{"arch": "convformer", "model": "multi-label image tagger", "dataset": "rendered scenes of toy objects such as cars, trees, mugs and chairs", "train_examples": 97500, "image_size": 32, "crop_scale_min": 1, "horizontal_flip": false, "norm": "layernorm", "norm_position": "res_post", "activation": "gelu", "mlp_ratio": 6, "parallel_block": false, "inner_norm": false, "patch_size": [2, 2], "depths": [3, 6, 6], "widths": [80, 160, 320], "kernel_size": 7, "num_labels": 52, "init": "xavier_uniform", "optimizer": "soap", "beta2": 0.95, "lr": 0.0013, "beta1": 0.95, "shampoo_beta": 0.95, "eps": 1e-08, "precondition_frequency": 25, "max_precond_dim": 512, "one_sided": false, "adamw_lr_other_params": 0.00087, "grad_clip": 3.0, "steps": 6100, "batch_size": 512, "epochs": 32.0, "lr_schedule": "cosine_restarts", "final_lr_fraction": 0, "warmup_steps": 300, "weight_decay": 0.4, "adamw_weight_decay_other_params": 0.05}
Rows from block 5 of a small multi-label image tagger, named by matrix and row number. Rows with one number belong to one neuron. Each number is 128 + 24 x the weight over its row's rms, rounded and kept within 0 to 255. All counts start at 0. Numbers have three digits each.
Before each neuron's rows are labels from the 100 images, of 14848, where the neuron reaches its highest value: "top examples" is what is common among them. Only what is clearly more common there than usual is listed. The data: rendered scenes of toy objects such as cars, trees, mugs and chairs.
# fc1: MLP up (model.blocks.5.mlp.fc1.weight, 960x160), inputs 0-159
# fc2: MLP down (model.blocks.5.mlp.fc2.weight, 160x960, transposed), outputs 0-159

top examples: purple object; yellow object
fc1.577:131122104144095153114113149111123118091077173140137123127171095141147116116163114151126139105094167179177134122128107140124116176110093156091157110139172159093106116127138107112158162172104158127157154122128105141120146138140127155129139163119140144104103145118122130133145150151162082102142161170125089168106134117135126147146090137163123178113118160156117130159129138094160147114158149114120117127115127150073149153191113156131117159117133125125116125113099125106109139144080137
fc2.577:156175120154087138138114167114108119134123118167145110161101133147143092103102119143108100106108128119115146140113140074054155132149164081129101127125120133126136133138130099124106120123170123124144157173079123124108108129135124160145100127138126106105133096131135150116130106089121123137162160123101112103141095115103162120124164164116113104119083116126120173110178143152133109127087152135129129191095113127183159120090116143157122145096134157107129156104099135103112171157148135

top examples: yellow object; its colour: yellow
fc1.361:094066144134128125166120136086139136149126163129135082078129138116098117137116132112083122147138151126129165116117072123097169115098105098094149166168146165124105157108123142097098107091136146123123124121083130129141138094110104127180128142127149125157071135153126113117142134139120106139163153157138108155096162128164126097127126158120120146101112128122103146083090127132143095143095120116117096158109130167141123141167126134090109117106080134085153128158119157092133131149103097
fc2.361:176170162153088148153111112123084131146151088178153115140102135179169132144102123111092131101094112098119149126106158087082113172112175089122158106151102145099141126131151098124121104150115126120148141185109110088089092162138164122117126129136100136098163099149119156100139108120139151128128142125110087127106090103113142148137140148094140123130143150135132144129136136144135130128110176124142125151088122154133173129087138185118139140118126118115095157105097111113127149149131123

top examples: yellow object; its colour: yellow
fc1.349:151120122139117115158129105154119129123153111101122134122088117145155104125144178109101144101156128147113107131147142144123131153087117128113119148178102154121091169133123117097152109171104092138092141152079129120135113131082136114140075086158078147127113132122150097134106154132087126125133148130153105159137141128153090137173116091131169128132101128125105142064154150142118186109131124151149118135118136172136150092146150153111114081141144121153150112150088128131068104115116091
fc2.349:117139130125114161125094148167130088146140121149139103117140159174106121103150115149119145105128159144094104097119120153134185126140158130131100143094143148182102125121151119112120134128170122110095095141136085131158126111128141114134134150120162109086130101103170095126169106103155137150098162146132157093103102178083124100122158126097124130133133177148185161174173155134126097132111160142162171163142138115130120146107128105112135146119106163134142166128154109114103134160114152

top examples: yellow object; white object; its colour: yellow; its colour: white
fc1.601:123149170115146169107129150123139128158122070136138148108127104139149168135144193126131149109140150162129199110121127128149113188133112079092153135101136135127112152108089123129124135139130123102085129136132098156140131106152146099159161120129143140142116130177106121135109104115121147118128120130129100118123134118101075119118138128117166118085150149144094079152163121144095162128112121126130114202100165132168105090107098129123178107160121110116142132128156143172144136126147113
fc2.601:154158137128122103110107130143136103105145114174120107097120134074119142150128139117094110142140108133176129119115135109114095072140118059114163161126158150093142121141135126158134121124107126134149136141132131063102150166192121125139106108090098143093100140126117112119112081128131150142150127149123089157130097136134128075108140092118116192101153107113131111151098113145135154130121127105091096151139129128171126087143110115107130150115148130092106138133156111141160182106153162

top examples: purple object
fc1.502:137118065100164135136105127151119150122092180134123121129134140124137139108112147136157158121163122132145126126157108158133166166123090151108129109124101118110165127161136154093135137142126148170108079093133138132130146056107164153153106140164141119094150185132132073118109137103100163070101150148129121127117139155088109122097154126120127094137136092101103173146132149124125126159145107124118111146125080170108112148155139108138167142131105151120132157111163125150142168130115137
fc2.502:165137109119150101149130186109115148116110132100139163169150153119112152160131139091130134145150125160129070153111105162142086088139113161123126119110170128157118144057123132136143090149141114191069106097143168111142108134140152122152127088156145153150159137151135117116139165148122158130150139158144124166134175114156152166121110160133159122080123113177111119143101140133139152136123145124161140108087146121160124110134114128104109127153113110113124115164107133157145160131119119

top examples: purple object; its colour: purple
fc1.32:090188149085134161129113146124134152116107155130135153123093109126120141099118134140124142119154132150156092140120140151128227137128131122135164114137132198135126120161110120126124190151164155139125127123092103155112127083148148142161148099099079149150163154139100153134109151126134098126115179110174143145121111157135157170145123135149128125128176087134137137126145133170135162115135126126118157128120143147140139138181106147097135183122133129134119149104140121134151158131120110
fc2.32:170104109155121167128106140121185183091111125151112126155157137144118097166159148107150118125106118116126143118167125122111118097111161128121120110099156128142129144125150159129125106134149129136124126140155173140115132099138074121162158139107120094164144103184166126182157109094129113126193108173088100179103140118134148130119096173140106152119101117118145118133103155099109128133107165127130089150150126122120152127134142185138133145106114147123190105147125145147106138118121132

top examples: yellow object; its colour: yellow; orange object
fc1.170:165106110109117113130132095149118135156155106156162165111112098124134115168104166162104139124136142128114160094103168163129091141128163126123162137101179122130122146122122110126104105108112152112104105104101125154142164121111104151134121105134152155124158133146097123088131132103127140156143142119137094114139119126123129102122145100187113114133093157139089127099147098107126111136092128147064079092131158176154134139111137163086123121107141135101091158149164084167145173109156090
fc2.170:155161120130115153136126178132114138167158142142122072121093140136149065149154145112141094149090147091105139144125162160114120131155110088076124143143127133104098184146131110147147082133151164165147107129146113107123127126127115122136116103137151111142138123136172131126129118154150100121092096128082098135114121145146142115148179114134132166138148172109140164121166121122097149114129073108142162117133150127104162154165132100161148123112140154110162108098135109104130153171135171